A small CTC image transcriber, trained from scratch.
Model: 1.79M parameters, 32-pixel images, arch convnext, activation silu, widths [80, 160].
Data: trained on seven-segment displays showing three digits, 195000 training examples, 5.7 epochs.
Rows from block 3 of a small CTC image transcriber, named by matrix and row number. Rows with one number belong to one neuron. Each number is 128 + 32 x the weight over its row's rms, rounded and kept within 0 to 255. All counts start at 0.
After each neuron's rows are labels from the 100 images, of 14976, where the neuron reaches its highest value: "lies over" is the class under the peak; "top examples" is what is common among them. Only what is clearly more common there than usual is listed. The data: seven-segment displays showing three digits.
# fc1: MLP up (model.blocks.3.mlp.fc1.weight, 320x80), inputs 0-79
# fc2: MLP down (model.blocks.3.mlp.fc2.weight, 80x320, transposed), outputs 0-79

fc1.95 [148 149 149  90  89 139 103 150 147 162  74  92 103  82  95 192 159 148  88 131 125 111 174 151 146 156 133 123  50 141  95 151 126 138 141 163 135  99  75 152 131 116 132 130 125 107 142 125 120 103  39 218 126 124 122 142 101 129 206 110 134 117  93 166 117 158 111 123 125  78  77 141 124 158 123 128  95  61 161 135]
fc2.95 [110 157 156  90 156  73 118 150 149 181 138 114 121  72 101 143 149 101 122 124 130 162 100 129 116 152 128 133 136  87 118 158 103 138 117 120 105 177  76  88  59 170  82 126 167 175 136 143 177 131 174 103 114 175 139 114 149  88 113  35 100 155 158  66 143 117  91  75 106 127 198 115 129 122 149 158 168 110 125 108]
lies over: surround
top examples: dark on pale

fc1.105 [101  59 154 112 129 102 114 129 119  81  69 142 164 201 104 116 163  90 127 112 124 148  80 143 111 102 147 109 129 114 105  99 143  87 172 145 102 129 182 126 117 114 134 121 118 159 173 148  71 140 140  80 191 141  61 135 148 166 102 168  96 115  76 170 141 105  78 152 153 100 125 111 156 164 176 145  63 128  86 131]
fc2.105 [ 87 135 112 177 124 174 135 130 135  85 173 138 167 143 136 109 185 107 116 119 162 195 106 170 104 184 155 165 106 108 167 135 103 189 118 118 119 163 120 150 121  80 133  64 110 153  85 120 124 105 176 104  95 144 145 127  79 150  97 144  96 151  93 126 110 125 160  91 143  96 182 173 184 158  58 169 143 146 110  97]
lies over: lit segment
top examples: white glow

fc1.65 [131 183 140 124 156 191  95 135  84 141  64 129 149 110 148 124 138  69 134 150 146 114 112 100 145 139 129 119 149 106 121  68 144  99 120 157 126 129 123 145 111 147 107  81  93 120 143 151  98 174 121 129 139  94 160 158 158 162 181  15 118 161  88 147 148 136 171 120 169 149 110  98 185 164 143 146  46 148  91 100]
fc2.65 [ 81 141 109 151 141 139 122 140 101 137 123 144 111 155 101 108 112 141 200 149  91 136 101 185  71  97 125 168 160  92  96 102 123  70 136 120 143 117  69 128 165 119 171  43 113  87  77 161 182 149 146 139 126  89  91 188 159  97 158 119 128 145 146 184  85 134 130 135 144  61 141  78 104 102 124 131  82 122 125 112]
lies over: screen
top examples: the digit 4; second digit: 4

fc1.44 [123 126 113 121  90 124  79 126  83 142 183 123 202 156 115 116 104 123 166 122 146  95  77  89  90 126 133 149  48 127 138 175 131 127 140 164 128 182 160 145 121 180 149 102 138 182 122  99 128 107 178 129 143 111 131  76 163 101  97 132  99  91 180 177 125  63 113  34 139 170 137 126 129 161 127 144 136 101 137 147]
fc2.44 [129 148 122 104 116  90 171 161 137 198 157 172 140 136 117 108 178 109 157 117 172 124 145 207  70 137 121 152 111  97 172 100 170  88 128 144 140 169  64 154  87 167 155 118 150 129  94  83 116  95 113 115 132 142 154 112 148  90 107  84  97  92 154 172  93 126  32 158 150 108 146 129 154 110 123 174 138 129 113 173]
lies over: screen
top examples: decimal point; third digit: 3; third digit: 5

fc1.58 [151  72 122 154 157  94 183 157 121 143  89 156 118 151 136 100 161  90 119 150  90  73 143 127 155 111 157  75 147 163  82 199 154 138 138 121  88 123 123 149 124 138 119 105 158 114 124 123 120  93 170  82 100 140 122 147 149 181 123 190 127 183  90 204  87 121  91 115 155 124 122  93 122 126 108 200  96  80  71 124]
fc2.58 [128 166 139 143  96 120 101 136 142 133 141 201 113  68  97  74 158  84 177 183 136 116 136 111 108 139  96  75 123  93 162 152 129 121 134  82  76 113 142 142 170  87 127 164 195 170 119 152 139 167 142 130 161 155 168  94 102 112  51 146 118 111 111 132  81 132  78 130 139 141 165 115 145 151 110 136 200 164 181 124]
lies over: lit segment
top examples: the digit 8; blue glow; first digit: 8

fc1.122 [132  76 115 131 159 126  88 134  87 135  54  87 127 237 115 137 118 131 132 100 140 131 112  91 118 112  73 117  77 103 177 136 168 204  87 170 157 111 141 161  98  83  83 155 144  96 128 103 165 100 143  88 119 104 155 174 157 143  93  95 108 164 106 156  87 144 118 124 125 130 139  87  93 107 128 166  86 116 122 136]
fc2.122 [ 28 111 160 125 207 111 127 162 131 155 138  77 106 131 117 157 134  84 116  93 162 169 173 152 130 106  89 132 157 142 135 103 179 155 177  92 170 144  75 110 132 134 134 120 151 158  76 159 111  77 179 161 156 168 109 145 120 154  89 122 168 157 128 108  98  83 134 156 150  55 146 130 143 131 111 148 148 111 150 162]
lies over: lit segment
top examples: the digit 8; dark on pale; first digit: 8